A small audio frame classifier, trained from scratch.
Model: 4.3M parameters, arch crnn, activation mish, rnn lstm.
Data: trained on melodies that start on their tonic, played by one synthesised instrument, 26041 training examples.
Rows from block 5, named by matrix and row number. Each number is 128 + 24 x the weight over its row's rms, rounded and kept within 0 to 255. All counts start at 0. After the name is the row's rms in percent of the matrix's.
# weight_ih_l0: LSTM input weights (gates i, f, g, o stacked) (model.rnn.2.rnn.weight_ih_l0, 768x384), inputs 231-307
weight_ih_l0.369 098 [109 114 153 149 149 106 112 120 120 120 128 102 144 141 146 106  84 128 104 119 123  78 146 136 106 131 175 140 103 118  97 114 144 102 107 162 117 112 122 104 103 178 138 157 107 145 161 158 138 114  99 120 136 112 163 163 133 161 159 109 124 164 140 145 166 165  91 130 100 122 147 119 146 140 104 148 139]
weight_ih_l0.370 101 [165 161 154 151 109 149 161 110 136 178 123 152 110 113 146 123 114  85 129 105  97 119 108 117 149 157 128 126 141 111 108 125 125  99 108 163 113 161 171 131  94 101 134  99 125 140 165 115 132 163 122 164 101 136 130 157 152 136 107 149 144 103 153 121 159 147 128  90 123 138 119 109 108 149 142 128 108]
weight_ih_l0.371 102 [123 153  73 141 141 143 157 149 129 119 123 109 113 112 137 133 124  97 105  83 118  76 113 114 157 116 164 126 103 133 142 102 143  82  99 143 157 138 164 109 150 142 114 129 118 115 148 164 173 115  99 156 118 145 102 146 124 103 143 115 125  72 174 108 105 143 146 132 125 103 141 124 148 119 121 138  99]
weight_ih_l0.372 102 [106 119  94  96  92 101 138 141 165 163 131 127 143 149 116 108  83 143 206 113 110 117 128 132 120 112 139 156 137 153 116 137 122  98 146 162 105  93 150 170 159 124 126 151 102 160 107 180 137 159  97 146  77  71 149 105 102 128 145 112 154 140 121 140 118 110  74 113  97 106  72 141 130 155 148 100 126]
weight_ih_l0.373 098 [160 146 125 180 122 111 140 141 152 141 148 165 110  90 104 105 157 162 121 114 116 100 109 142 131 128 138 142 102 121  95 141 118 133  94 157 124 156 126  99 135 114 131 130 120 101 101 154 125 115 130 153 128 131 111 153 100 127 117  77 177  88 121 107 137 115 120 111 142 106  95  96 154 105 128 160 119]
weight_ih_l0.374 108 [123  90 120 103 113  75 110 101 137 150 101 103 154 120 157  97 143 145 110 102 101 136 127 146 113 162 146  75 157 154 116 114 147 115 124 153 180 108 149 166 131 135 119  83 110 134 129 150 172 153 129 155 160 130 130  81 133 102 141 110 131 124 119 129 114 113 151 106 103 161 127 128 159 178 120 143 108]
weight_ih_l0.375 105 [110  96 100 145 125  69 165 135 111 100 125  97  99 141 170  95 122 152 177 120 132  77 170 127 140 119 103 131 133 123  99  98  97 104 163 171 149 150 157 155 150 179 165 102 105 122 108 157 131 139 147 169 133 123 137  94  73 124 137 130 114 112 155 155 123 130 135 129  80 143 109  86 109 129 170 124  89]
weight_ih_l0.376 102 [132 158 107  97 128 160 103 115 109 133 104 135  85 117 104 152 107 117 133 133 148 103 148 108  95 111 133 162 129 113 136 107 114 107 129 117 174 136 121 144 145 110 137 104 156 173 152 140  99 128 119 138 133 100 134 108 131 120  90 111 127 162 115 149 152  92 100 102  84 102 157 167 134 124 141 122 158]
weight_ih_l0.377 116 [ 97 118 132 175 143 100 180 157 144 131 129 112  74 148 147 109 144 136 129  98  59 115  87 153 109 148 127 137 123 122  99 139 159 130 124 140 138 120 160 123 122 129 142  86 155  82 138 129 152 168  81 109 136 116 101 142 152 136 126 141 137 101 105 109 132 139 175 134 152 103  98 125 111 101 126 136 120]
weight_ih_l0.378 111 [128  89 142 121 117 102 116 117 167 107 115 136 112  86 129 139 122  96 115  95 151 129 143 113 122 122 105  89 134 103 117 118 106  98 153 137 130 117 173 152 143 110 164 112 155 128 138 124 172 105  94 160 106 136 151 128 126 113 151 119 122 145 165 132 113 116 126 142 123 103 112 138 123 136 155 101 101]
weight_ih_l0.379 101 [153 133  99 112  79 153 129 128 108 118 130 121  97 108 115 108 151 138 138 149 116 143 150 129 113 150 103 117 118  68  92 159 124 129 156 137 120 126 165 135 120 104 133 129 140  92 146 168 114 140 101 106 126  98  88 123 133 132 132 149 150  87 147 126 155 140 136 138 146 130 124 160 113 105 166 119 133]
weight_ih_l0.380 096 [ 84  94 119 122 104 135 127 118 170 162 119 100 113 149 125 141  99 107 103  72 114  99 125 147 112 121 110 108 124 103 125 129 143 121 163 150 145 138 130 145 152 118 145 122 156 142 187 166 160 156 147 163  98 133 120 127 126  97 168 161 114  92 116 105 134 125 146 110 109 142 153 145 120 143 128 114 119]
weight_ih_l0.381 097 [129 137  78 169 119  91 161 112 127 135 111 154 103 130 137 130 170 153 123 141 114 115 107 141 124 131 116  91 163 161 127 101 149  89 104 164 116  94 178 148 127 138 107 131 173 137 125 117 172 101 109 119 137 141 149  93 128  98 106  98 135 115 106  98 138 128 111 140 133 148 143 136 160 129 155 135 123]
weight_ih_l0.382 117 [ 84 102 171 176 147 122 159 147 181 100  98  93 110 149 121  99 186  95 137 121 113 133 103 172 140 144 138 130 151 155 123 128 114 102 139 115 116  94 116 140 119 118 145 126 147 143 137 104 118 159 115 139 111 111 115 121 117 144 158 149 108 135 160 160 157 143 163 110 157 107 128  81 146  97 123  99 140]
weight_ih_l0.383 096 [111  96 133 105 124 147 116 164 133  90 145  98 118 158 166 144 154 154 152 109 153 106 161 146 123 111 168 115  97 103 105  93 166  84 158 156 139 103 136 143 167 169 127 159 139 141 165 115 174 125 128  89 102 101 146 128  92 111 137 154 124  84 146  79 137 174 149 128 115 143 133  80 141 188 165 115 138]
weight_ih_l0.384 100 [126 119 109 121 145 123  96 158 134 114 154 114 152 127 123 145 144 132 103 138 149 121  98 151 118 175  95 101 167 138  95 183 107 115 159 149 148  93 144 152  87 152 125 116 110 132 142 116 159 121 169 161 166 125 107 140 115  91 140 140 145  94  90 127 107  75 153 112 100 106 138 146 112 120 110 159 137]
weight_ih_l0.385 100 [ 97 150 109 134 116 152 156 124 160 117 111 151 105 155 110 141 119 154 121 160  68 140  88  99  95 140 147 131 137 158 131 100 121 105 138 125 118 161 113 107 131 141 141 130 138 101 162 132 115 154  88 118 131 112 135 112 155  82 113 153 103 110 155 151 167 110  98 129 108  80 144 109 112 137 120 136 153]
weight_ih_l0.386 095 [143 119 124 126  97 142 130 116  77 133 133 132 170 133 157  98  82 138 138 104 123 142 135 147 121 142 115 157  84 112 149 106  92 105  95 109 137 108 117 165 143 151 118 105 105  88 157 102  82 108 116 102 144 134 131 165 164 132 116 126 102 110 158 141 158 151 175 115 149 145 103 122  93 164 163 161 122]
weight_ih_l0.387 100 [121 144  98 127 144 153 115 114 143 104 125 112 146 178 118 106 144  95  81 161 160 111 111 135 168  93  98 155 143 120 146 133 161 178 137 142  85 125 121 132 101  83 112 107  85 153 102 149 162 119 145 172 105 119 114 150 144  78 141 134 114 110 121 104  82 108 128 138 142 164 132 160 155 137 137 123 105]
weight_ih_l0.388 102 [110 161 171 104 119 123 108 143 131 114 106 125 134 133 160  95 100 105 124 128 147 165 120  93 151 154  94 143 134 154  94 117 112  96 140 136  74 112 128 100 160 136 117 130 109 108 108 102 144  89 129 133 116 160 114 129  97 141 153 116 117 125 129 104 133 116 135 117 125  99  89 113 109 154 151 113 104]
weight_ih_l0.389 099 [156 174 165 104 140 124  91 155 131 145 138 145 115 119 120  74 160 116 128 108 123  85 143 121 109 108 151 134 141  99 133 107 108 134 117  78 144 100 129 102 151 119 119 121 160 106 173 149 130 134 119 116 128 117 141 138 142 128 140 115  97 124  92 132  95 154 132 157 133 122 128 141 163 142 129 173 144]
weight_ih_l0.390 097 [ 92  78  78 141 130 136  93 149 178 121 186 113 144 127 147 103  75 155 160 157 151  97  86 103  99 102 101  99 163 123 134 144 141 153 102 127 116 160 154 150 100 133 105 113 181 116 112 166 136 127  99 120 144  95 114 105 134 136 151 136 142 121 154  98 146 117 134  98 109 105 109 106 155  99 169  87 151]
weight_ih_l0.391 101 [120 126 131 140 147 136 157 126 160 124 123 116 130  97 174 104  86 124 136 124 100 111 117  78 139 134  99 105 110 122  94 104  93 121 115 110 135 111 129 119 173 101 127 134 183 130 113 131 166  86 135 110 113 148 130 114 127 144 129  99 109  98 158 106 100 140 129 111 154 163 135 112 134 159 142 129  86]
weight_ih_l0.392 097 [134  91 118 166  98 152 100 124 156 160  93 121 131 103  95 164 122 114 123 161 133  96  95 160 137 144 117 147 100  74 135 151  97  99 106  97 113 153 146 122 116 129 133 134 128 117 122 137 104 127 130 101 144 107  92 105 127 142  92 131 161 117 121 180 162 123  88 120 161 106 151  97 145 165 137 135 151]
weight_ih_l0.393 103 [121 182 112 127 136 168 159 133  81 113 102 139 118 146 122 104 116 153 104 149 129 154 145 166 111 123 162 142  92 138 162 129 138  89 124 153 105 126 126 130 129 129 173 132 119 135 129  95  99  97 134 120 145 124 149  82 130 144 173 154 149 101  96 148  98 110 167 166 141 162 117 159 125 126 109 165 156]
weight_ih_l0.394 099 [159 100 134 154 122  95 109 151 136  89  83 145 124 184 121 107 132 147 148 119 108 147 135 122 113 138 121 124 141 152 145 137 153 107 116 152 148 122 129 141 174 174 157 131 153  84  96 101 101 116 177 172 117 157 120 111 150 142 109 109 119 119  84 107 200 142 106 153 130 108 127 133 131 140 141  90 114]
weight_ih_l0.395 097 [126 115  95  96 181 132 165 149 151  95 127 105 112 143 104 148 104 156 148  86 156 116 161  80 134 132 158 135 165 142 139  89 116 131 103 154  96  90 133 129 143 154 156 128 112  99  93 151 141 147 146 170 154 144 123 145 146 116 103 127 136 111 152 123 138 122 142 143 120  99 141 148 111 140 146 163  89]
weight_ih_l0.396 101 [150 156 138  97 130 100 110 133 105  99 156 111 114 141 176 155 122 121 141 161 109 137 124  96  91 119 112 158 109 153 112 106 149 133 143 118  97 119  87 103 148 104 143 139 144 161 126 106 116 172 104 137 133 127 117 138 128  95 125 135 136 152 101 131 126 103 126 108 143 126 100 152 166  99  87 143 172]
weight_ih_l0.397 095 [194 148 153 120 143 139 126 132 139 116 126 165 126 156 139 135 134 100 139 124 127 129 101 134 111 115  97 107 129  99 100 116 138  85 162 152 123 151 145 109 163 128 124 127 136 146 128 142 111  88 156 139 148 187 144 133 155 173 112 159 142 127 140 141 161 139 113 128 156 144 145 161 125 156 154 131 140]
weight_ih_l0.398 094 [ 79 125 149 109 147 152 119 141 127 157 111 118 165 141 105  89  74 121 116 107 130 116 150 113  73 148 149  99 116 109 113 105 114 171 107 103 121 115 101 152 117  94 147 164 109 128 166 125 109 149 121 159 144 150 136 143 146 132  99 164 123 121 123 108 100 122 158 109 132  84 119 115 135 121  98 101 127]
weight_ih_l0.399 090 [167 113 164 145 126  94 106 158 168  95 156 132 169 125 132 102 104 147  88 130 103 120 113 146 143 143 105 100 156  78  91  88 157 133 141 167 157  95 135 128 141 103 108 144 126 128  66 111 130 150 120 150 114 115 131 130 149 102 135 171 122  93 120 130 124  85 117 156 112 147 140 157 144 106 159 165 102]
weight_ih_l0.400 092 [152 115 125 164 101  88 152  96 136 124 130 156 149 103 141 141 144 123 122 147 157 153 117  91 129 110 148 147 110  78 118  99 171 105 130 109 109 180 158 158 142 136 144  99 125  89  85 168 104 110 156 112 112 143  94 126 154 121 111 163  82 102 134 143 102 164 160 132  92 102 171 130 119 157 129 110 120]
weight_ih_l0.401 097 [110  96  92 153 100 104 166 100 135  91 132  97 146 143 137 145 176 137 142 126 119 137  87 145 146  94 112 113 125 130  92 125  98 171 114 151  99 101 158 160 134 113 102 130 160 143 131 160 121 125 125 129 110 134 131 105 147 146 105 112 129 137  90 102 141 169 138 152 102 158 122 102 101 119 125 147 140]
weight_ih_l0.402 098 [113 142 216 125  96 123 127  80 148 128 168 133 150 125 136  90 160 138  74 180 148 134 109  98 110 114 122 128 152 156 146 113 137 139 131 164 129 150 113  99 157 171 118 104  75 102  96 101 134 126 138 153 111 120 141 125 157 118 142 117 131 111 160  98 137 120 104 164  92 164 134 176 148 112 112 145 122]
weight_ih_l0.403 094 [133 143 121 173 146 129  91 114 118 120  85 111 126 128 122 146 136 171 127 156 111 133 106  89  97  99 129 128  90 123 122 133 115 124 170 153 156 156 142 119 151 151 131 131 153 146  94 102 109 173  86 140 103 105 173 140 146 153 130 166 128 129 145 155  87 161 146 124 121 174 136 119 101  95 113 169 164]
weight_ih_l0.404 090 [139 164 147 132 139  99 148 121 116 120 147 145 114 133 168 122 107 162 108 107 100  94 123 153 147 159 128 119 146  80 105  90 132 159 107 166 163 143 169 101  86  97 113  96 108 129 133 149 105 113 101 161 107 111 114 152 131 155 112 165 139 155 164 111 148 105 141  97 154 110  98 172 151 125 161 145 119]
weight_ih_l0.405 097 [ 77 107 137 151 104 121 146 142 130 136  80  75 140 134 153 133 118 110 138  89 158  97 149 155 103 137 133 119 109 143 121 114 105 110 105 139 148 102 130 149 117 163 103 163 112 147 153 108 123 104 159  88 147  87  96 112 124 158 124 167 107 133 147 133 127 140 113 116 121 148 166 147 100 145 133 120  99]
weight_ih_l0.406 096 [170 119 120 169 147 156 154 161 123 122 139 163 109 118 130 106 139 121 144 125 150 155 141 117 167 152 113 101 130  95 130 104 117 105  85 169 119 165 120 134 149 110 117 138 114 137  86 182 156 130 154 102 107 160  98 111  95 103 133 109 110  82 117 144 105 113 148 127 109  99  76 142 113 107 125 116 165]
weight_ih_l0.407 096 [172 132 157 154 165 121 140 134 140 131 173 162  93 157 128 118 132 148 113 160 164 121 157 126 145  92 100 160 112 126 117 156 135 144 119 104 110 119 184  84  92 134 112 138 139 110 150  82 131 149  80 104 117 133 111  95 124 144 151 140 158 118 112 141 116 141 104  88 175  90 127 161 160  94 121 122 129]
weight_ih_l0.408 099 [115 141 105 137 109 131 142  91  91 106 127 115 101 105 124 136  65  81 113 141 158 146 144 108 164  83  84 189 104 126 115 143 109 132 145  98  71 125  90 109 143 108 116 112 129 159 161 118 113  87 156 125 103 152 164 115 142 147 124 167 141  82 145  94 155 148 137 131 145 175 118 108 104 134 146 167 114]
weight_ih_l0.409 098 [126 133 146 160  67 105 157 122 112 130 104 135 149 134 141 167 127 104 151 133 122 152 110  88 149 136 136  96 100 184 106  99 118 142 138 151 108 120  95 110 146 100 164 126 149 125 154 142 118  88 116 100 112 139 153 113 151 140 143 168 109  78 138 122 108 120 113 138 110 128 145 132 116  94 114 115 127]
weight_ih_l0.410 099 [152 146 102 134 122 107  95 111  89 147  56 122 117 126  94 139 128 166 151 133 149 147 111 138  97 128 120 127 160 126 119 109  94  92 118 144 142 109 133 173 124 187 135 107 108 147 137 160 102 118 146 134 173  93 156 146 161 109 115 114 153 175 132 130  87 191 120 113 135 120 150 124  84 119 107 143 133]
weight_ih_l0.411 104 [142 118 127 133 137 101 111 177  97 103 122 139 115 138 111 143 132 139 112 136 102  96  94 115 165 130  89 143 118 129 150 121  93 118 122 112 103 127 157 160 147 153  96 145 138  95  82 105 122 158 122 179  93 135 145 112 155 152 156 153  83 115 108 112 109 141  90 129 113 140  96 146 151 107 110 151 122]
weight_ih_l0.412 097 [106 106 134 149  74 111 100 107 176 140 145  86  98 124 116 118 139 106 140 118 112 117 122 128 136 101 150 140 155 104 104 150 108 112 141 129 169 120 131 160 164 159 103 171 148  92 125 110 144 136 128 140 122 122  95 112 104 147 106 124 102 158 129 102 118 136 109 155 124  99 123 135 128 147 110 108  97]
weight_ih_l0.413 099 [134 145 131 110  78 116 135 140  81 134  92 155 138 136 128 119 143 125 189 173 148 125 171  97 178 145 159 126 116 150 142  91 123 122 110 149 125 163 133 175 105 173 113 161 148 107 130 107 117  77 103 159 130  98 107 187 100 104  64 163 112 165 130  95 160 176 107 106 100  96 159 145 110 118 108 147 114]
weight_ih_l0.414 092 [172 104 113 136 147 120  86 121 119 140 134  90 121  82 153 143 102 115 163 117 125 103 165  95 144 167 123  94 113 126 152 120  81 110 133 123  89  83 178 126 143 127 141 116 158 147 114 154 172 138 173 178 145 143  99 115  96 139 136 128 158 145 126 138 129 143 143  94 130 123 149 133  99 150 115  98 130]
weight_ih_l0.415 098 [ 96 127 119 132 110 142 147 102 110 116 154 149 142 123 149 158 149 111 163 104  98 157 149 163 145 144 111 135 171 135 142 153 165 163 152 168  97 140 128 102 163 164 121 115 161 157 119 104 127 101 133 170 113 127 109  81 170 104  92 102 166  91 152  71 111 116 143 144 130 134 107 150 102  87 138  49 133]
weight_ih_l0.416 095 [152 160  98 130 153 147 116 107  88 103 105 157 146 144 119 127 113 116 166 159 163  99 131  96 148 147 147 123 161 145 109 137 122 157 138  90  87  99 123 104 121  89 115 119 145 141 138 106 122 109  93 152  89 127 152 172 142 100 142 150 135  93 129 127 138 110 166 113 177 144  67  97 160  79 130 126 153]
weight_ih_l0.417 094 [160 159 134 128 132  96 162 115 157 165 106 142 164 120 180  95 149 115 141  89  98 134 121  98  83  99 125 127 100 124 152  90 124 118  87 153 129  94 130 144 171 110 153 152 140  95 104 147 169 144 109 151 164 132 134  80 122 103 115  98 133  92 155 101 154 101  69 154 136 120 103  96 151 115 103 115  91]
weight_ih_l0.418 094 [119 157 117 142  97 118 133 138 130 150  88 115 107 108  86 122 128 133 123 165  98 117 161 176 167 141 156 107 112 129 140 105  93  95 148 145 107 113 125 114  91 141 106 174 100  92 121 126 138 125  91 134  90 106  95  86 132 145 143 139 149 136 149  99 137 128  92 160 152 100 144 111 106 100 119 171 116]
weight_ih_l0.419 099 [141  96 117 120 112 145 103 142  99 144  82 119 165 131 167 161 158 112 111 104 100 167  92 161 136 138 162 148 119 122  92 102 101 116 146 144 104 126 166 116 123 117  93 133 108 118 140 117 110 105 112 149 139 131 100 157 154 144 150 152  93  87 124 121  94 151 153 154 145  87 138 143 127 124 109 105 172]
weight_ih_l0.420 099 [131 107 111 158 113  93  96 100 102 169 147 152 111 123 119 166  82 143 123 157 157 139 100  91 137 150 149 126 103 105 150 144 103 160 128 128 161 109  82 104  99 168 104 166 163  84  93 103 114  93 117 133 181 123 134 152 129 105 131 149 144 130 142  94 188 115  89 122 102 156 139 105  90 110 121 138 147]
weight_ih_l0.421 098 [107 139 123 148 111 131 150 127 135 120 166 111 117 129 157 146 145 116  99 104 121 159 145 139 105 152 159 147 145  97 112 162 140 128 164 146 152 131 136  88 154 149 142 124 129 132 166 133 165 110 179 149  95 145 102 118 163  92 165 151 158 107  77 103 129 152  83 104 116 138 129 176 110 125 146  61 145]
weight_ih_l0.422 100 [150 144 112  88 108 151 146 118 115 136 124 112 113  91 140 157 146 111 147 172 130  93 113 122 135 103  99 129 100 143 111 140  97 164 133 148  93 111 135 148  93 111 123 145 115 132 106 110 134 110 158  92 127 146  95 113 129 114 153  94 101  98  83 143 128 129 115 109  87 121  98 102 111 121 135 140 118]
weight_ih_l0.423 092 [ 84 132 130 137 144  98 103 116 137 120 121 109 122  86 156 137 151 120  92 120 160 162 104 131 166 106 151 152  97  95 136 118 126 135 114 151 146 107  79 108  86 123 144 110 130 140  89 176 102 141  90 146 112  83 166 153 158 168 101 114 107 125 118 156  99  76 153 165 103 160 104 112  85 156 148 115 134]
weight_ih_l0.424 094 [113 124 161 155 158 145 145 105 101 134 100 153  96 145 122 161 115 153 114 106 108 106 124 152 102 149 160 154 168 184 163 149 120 114 117  81 110 131 103 138 175 148 108 150 163 175 146 144 134 174  94 155 111 162 139  75 104 106 158 145 139 116  88 160  92 132 124 140 100 128 106 129 116  80 150 103 101]
weight_ih_l0.425 105 [104  88  78 156 125 108 126 158 166 139 120 114 161 133 159 153 135 148 121 129 110 165 116 132 121 102  85 162 102 145 109 133 113 150 140 116 128 103 139  96 137 145 102 143 118 145 172 175 115  78 163 128 141 116 155 165 147 158 137 114 156 125 144 132 166 177  94 158 135 164 131 111 126 121 130 147 104]
weight_ih_l0.426 096 [128 139 143 158 130  99 119 116 162 167 120 159 117 151 114 155  86 113 140  62 156 142 153 150 155 115 131 143 161 143 164  92 159 104 121 135 129 127 120  87 139 113 146 113 128 145 123 105 104 150 159  99 170 134 170 143 108 156 112 134 127 149 148 129 128 134 172 112 133 110 142 103  93 107  94  81 125]
weight_ih_l0.427 098 [173 115 111 127 143 135 160 126 138 126 130 109 173 141 155 154 105  80 167 110 166 147 120  69  90 151 153 103 148 136 108 110  95 130 148 148 132  99 125 117 153 122 116 134  92  79 128  92 146  83 172 153 122 124  95 121 141 134 155 167 148 118  95 123  96 158 156 125 160  89 159 101 123 125  95 124 123]
weight_ih_l0.428 100 [ 88 111  75  78 154  96 162 112 147 135 124 127 106 110 136 150 134 165 153 129 121  91 111 111 160 154 149 150  90 164  99 120 112 126 169 162 123 123  89 107 128 151 105 137 140 142 148 164 148 130 107  81 136 130 166 161 131 116 142 122 143 145 100 121 122 100 117  97  99 140 167 146 125 140  87 125 119]
weight_ih_l0.429 098 [128 126 128 133 148 153  82 139 158 133 123 153 143  95  86 128  79 142 152 145 163 137 110 154 136 157 125 140 117  94 141 124 135 105 121 165 135 119 143 130 166 162 157 115 108 135 126 152  99 140 169 121 127  90 101 158 115 141  73 125 140 120 112 112 166 130 101 122 156 137 152 141 151 110 121 115 108]
weight_ih_l0.430 096 [ 98 130 127 111 144 135 141 134 167 113 130  88 106 151 143 123  73 132  92 122 110 111 120 118 115 151 103 166 151 128 147 146 106 152 142 111 105  82 141 146  60 145 105 147 128  92 113  91 128 105 158 135  97 142 115 160 138 148 110 118 148  93 121 137 185 132 159 146 110 137 130 162 100  92 159 105 114]
weight_ih_l0.431 101 [151 165 145 140 107  93 164  74 152  83 156 109 142  79 142 114 168 140 100 158 127 103 115 105 171 110 133 118 120  96 156 119 159 123 144 145 119 152 141 148  83 124 141 137 140 114 101 138 149 150 145 116  74 159  75 107 102 127  91 177 108  80 106 120  97 102 147 118 124 111 150 173 165  91 146 105 136]
weight_ih_l0.432 098 [147 152 152  82  87 101 101  86  80 156 142 150 142 120 110 125 142 122 166 167 152 150 155 115 140 102  98 125 137  95  96 153 161 109  87 124 151 127 109 156 169  97 132 132  85 176  99  96 153 146 113 112 144 129 159  96 139 148 135 115 174 126 104 123 111 100 123 129 123 161 110 110 118 162 168 132 162]
weight_ih_l0.433 096 [121 161 127 137 157  94 101 135 133 143 113 115 104 124 121  91 135 134  96 118 161 169 104  72 138 152 149 114 106 147 138 138 164  93 166 153 165 139 120 143 141 161 152 115 113 145 102 123 137 121 160 123 188 116 124 121 147 101 133 112  87 160 127 158 128  99  94 149 138 152 170 181 149 148 104  77 179]
weight_ih_l0.434 103 [138 139 106 128 138 103 116 131 102  99 158 124 142 109 127 146 123 120 122 154 113 129 158 130 108 103 131 148 150 156 128 159 139  98 118 150  98  99 126 115 166  95 145 151 159 159 143 101 136  94 136 129 113 118 108 126 132 156 115 100 131  85  96 134 110 173 138 165 138 131 127 186 140 154 121 128 113]
weight_ih_l0.435 094 [165 135 142 161 108 156 154 174 114 128  75 174 152 132 165 104 128 143 142 161 161 105 140 129 102 158 100 173 135 156 173 108 105 124  80 117  93  98 146 190 144 139 121  99 132 129 139 130 164 147 169 142  88 109 122 126 117 169 134 151 102 146 138 137 139 105 125 154 125 182 108 109 121 108 118 169  99]
weight_ih_l0.436 101 [138 153 154 103 126 132 155 128 116 100 121 128 143 112  99 149 128 112 106 124 122 166 156 103 127 131 170 167  83 149 131 117 136 153 160 125 150 167 147 111 125 154 153 121 128  97 155 137 100 107  86 103 142  98 116 151 144 168 137 130 176 181 170 150 143 131 129 116 131 134 101 111 117 152 115 148 142]
weight_ih_l0.437 098 [ 91 167 187 143  98 143 168 105 120 150 104 117 102 136 119 137 138 148 108 145 112 138 121 113 125 135 126 104 141 154 138 136 111  89  99 129 115 107  97 134 187  90 162 143 153 153 104 124 113 150 129  80 145 156 117  83 141 112 102 114  99 156 125 144  87 127 100 132 159 162 149 104 146 104 112 141 157]
weight_ih_l0.438 099 [107 106 139 122 153 129  92  95 118  82 127  99 144 128 147 104 138  87  80 136 104 165 152  87 124 125 159 157 119 157 137 134 160 111 151 100 135 120 172 102 108 108 154 155 109 148 108 136 129  89 106 120 149 131 127 116 112 113 135 103 107 136 110 174 153 186 163 148 163 119 116 107 123 115 132 107  96]
weight_ih_l0.439 109 [156 133 160 113 115 160  95 105  80 157 114 170 134 110  95 116 100 166 133 164 151 114 106 118 144  96  98 131  73 170 118 174  98 104 182 103 152 154  82 108 145 104 114 118 122 138 143 142 129 138 132 145 128 134 129 102 162 119 131 120 107 162 145 137 127  95 120 103 101 158 130 168 105 133  86 158 147]
weight_ih_l0.440 096 [175 127 152 115 121  56 122 132 113 140 160 110  85 143 135 140  81 122 137 127 167 163  94  92  91 132 157  66 118 155 142 146  75 122 152 119 170 118 156 106  96 119 143 167 138 103 124 112 132 128  98 143 138 145 127 143 127 109 107 103 119 128 114 113 137 139  99 123 115 147 123 163 112 161 129 147 160]
weight_ih_l0.441 099 [ 84  90 147 115 146 129 175 144 149 137 110 118 156 152 119 140 147 132 145  71 137 147 142 136 146 129 115 163 163 144 163 159 101 111  94 146 138 147 109 145  93  91 121 136 138 147 174 139  86 124 129 128 114 153 134 144 119 142 164 165 145 155  99 119 146 143 157 136 131 165 123 133  78 173 106 157 127]
weight_ih_l0.442 104 [120 122 163 121 103 102 124 155 154 143 129 135 108 133 119 114 151 144 144 179 135 135  87 124  88 100 128 142 150 140 171 143 105 144  80 109 112 100 151 156 149 156 138 130 156 147  89 133  99 105  69 130 142 154 124  72 149 146 137 151 151 103  97  86 164 154 136 114 137 107 149 158 137 105 119 117 103]
weight_ih_l0.443 102 [167 103 117 140 108 144 101 114 127 118 138 112 111 154 144 162 138 113 173 166 109 154 128 148 149 125 106 118 151 118 157 133 166 108 124 169 111 132 153 111 148 157 127 153 148 126 117 157 136 128 161 132 169 145 119 142 158 112 101 141 137 143 117 133 168 171 110 159 148 144 147 143 131 160 107 123 119]
weight_ih_l0.444 101 [159 140  95 153 118 132 119 151 122 143 162 114 123 110 121 154 111 104 104 166 147 156 122 126 101 105 153  94 128 107 130  93  78  99  91 152 100 132 109 132 108 141 130 125 128 135 136  91 122 133 131 110 131 116 133 113 106 123 139 116 131 167 117 116 121 116 137 142 148 122 110 136 134 102 137 136 137]
weight_ih_l0.445 101 [ 92 128 137  92 111 125 137 117  89 119 149 186 118 160 128 129 106 123 108 110 107 117 158 141 178 106 148 111 106 143 127 122  89  92 130 157  92 173  93  90 160 106 132 118  93 169  90 145 129 159 103  76 154 153 111 116 121 162 100 100 127 129 103 163 105 114 156 100  97 115 158 132 146 183 105 120 103]
weight_ih_l0.446 099 [107 107 111 152 105 137  97 111 154 133 126 112  95 173  90 111 155 166 106 114 105 137  89 153 135 161  92 118 117 108 105 151 114 161 152  95 165 164 102 126 115 130 126 113 117 126 131  96 109 108 113  99 152 115 165 137 115 132 100 156 127 164 122 164 140 107 109  78 117 113 115 101 123 143  88 116 110]
weight_ih_l0.447 094 [ 97  85 118 116 108 127  96 138 182  93 169 141 113 142 105 124 147 149 172 136 136 112 124 112  89  92 135 136 164 129 145 105 154 123 141  95 144 117 118 165 146 146  92 129 174 111 141 101 148 137 119 156  91 157 148 145 110 108 123 153 160 158 131 129 106 188 168 137 132 147  93 109  83  94 118 140 117]
weight_ih_l0.448 096 [111 132 111 123 103 157 161 125 103 125 155  91 159 150 173 158  91 109 117 104 128 113 142 103 156 120 136 132 126  97 158 101 134 128  92 130 148  95 132 115 121 107 126  98 155 133 164 112 134 129 110 113 116 115 100 165 164 130 139 153 133 127 109 135 142 155 102 150 121 149 129 110 104  95 136  92 171]
weight_ih_l0.449 101 [118 118 118 111  94  94 116 151 148 138 156 146 113 116 147 172 135 106  98 121  97 166 111 122 133 107 129  98 154 132 114 127 122 154  97 100 110 131 120 167  79 105 108 110 105  64 186 133 158 130 175 137 104 151 110 155 140 123 164 155 140 105 154 103 140 144  84 145 158 162 116 115  93 137 127  98 131]
weight_ih_l0.450 098 [ 96 125 151 144 127 113 142 159 172 148 121 168 156 101 163 167 153 123 104 141  90 129 115  91  98 143 151 132 140 124  91 107 101  69 145 168 153 150 124 109 153 138 154 151 121 119 155 162 117  97 122 165 115 162 192 124 116 138 142 136 116 120 146 143 158 136 160  87  79  94 151 151 146 162 108 141 148]
weight_ih_l0.451 106 [142 103 166 110 142 136 137 123 161 121 141 134 128 134 111 149 169  96 129  97  99 135  95 155  85 122  83  95 117 143 123 130  80  92 138 128 140 139 167  92 104 134 125 138 104 105 131  90 127 161 116 174 131 133  96 164 118  82 149 121 124 145 167 165 127 110 156 161 141 129 138 136 103  75 134  88 108]
weight_ih_l0.452 092 [103 134 136 114  96  91 160 112 123 143  96 130 116 141 141 139 105 142 136  97 118 106 144 129 105 109  90 129 124 166 104 157 151 126 104 122 130 104 122 130 123  97 116 150 163  94 124 161 127 106 120 122 105 103  79  96 124 149 129 145 124  85  86 114 160 131 110 133 167 152 102 127  95 120 161  95 113]
weight_ih_l0.453 102 [131 111 101 143 151 116 146 127 115 112 166 146 171 103 165  97 123 140 133 130 168 118 139 143 113 165 115 101 113 138 143 135 154 121  89 106 114 109 114 148  86 127  99 115  83  88  93  94  88 126 103 116 109 112 103 136 114 163 141 162 166 103 159 103 108 170 149 136 122 141 116 121 108 132 144  88 125]
weight_ih_l0.454 103 [155  97 121 139 124 167 150 133 142 162 100 130 138 115 123 137 110 112 144 116  92 141 118  78 160 113 118 166  96 150 100 154 113 140 146 123  86 163 168  92  93 152 102 124  99 152 141 143 117 164 165 167 122 122 173  84 104 109 119 144 133 123 109 117 145 159  91 140 153 168 109 166 145 130 109 103 143]
weight_ih_l0.455 093 [123 158 100 120  89 151  80 151 123 144  79 172 175 111 155 123 122 128 135 181 153 133 125 132 119 149 128 163 136 154  99 114 135 104 129 113 105 118 149 145 127 140 168 119 145 138 134 104 120 128 138 130 140 126 107 131 112 106  88  93  95 153 141 123 122 152 122 171  98 160 146 145 121 164  90 116 153]
weight_ih_l0.456 105 [133 118 159 102 157 136 116 160 136 173 142 106 103 117 113  98 100 120 131 119 179 121 153 134 146 169 102  88  88  97 129 109 140 103 102 116 157 119 166 146 152 138 130 110 115 116 134 110 143  90 139 124 155 103 135 166 153 120 155 134 131 173 112 159 116 129 109 136 166 114 142 160 124 144 163 159 124]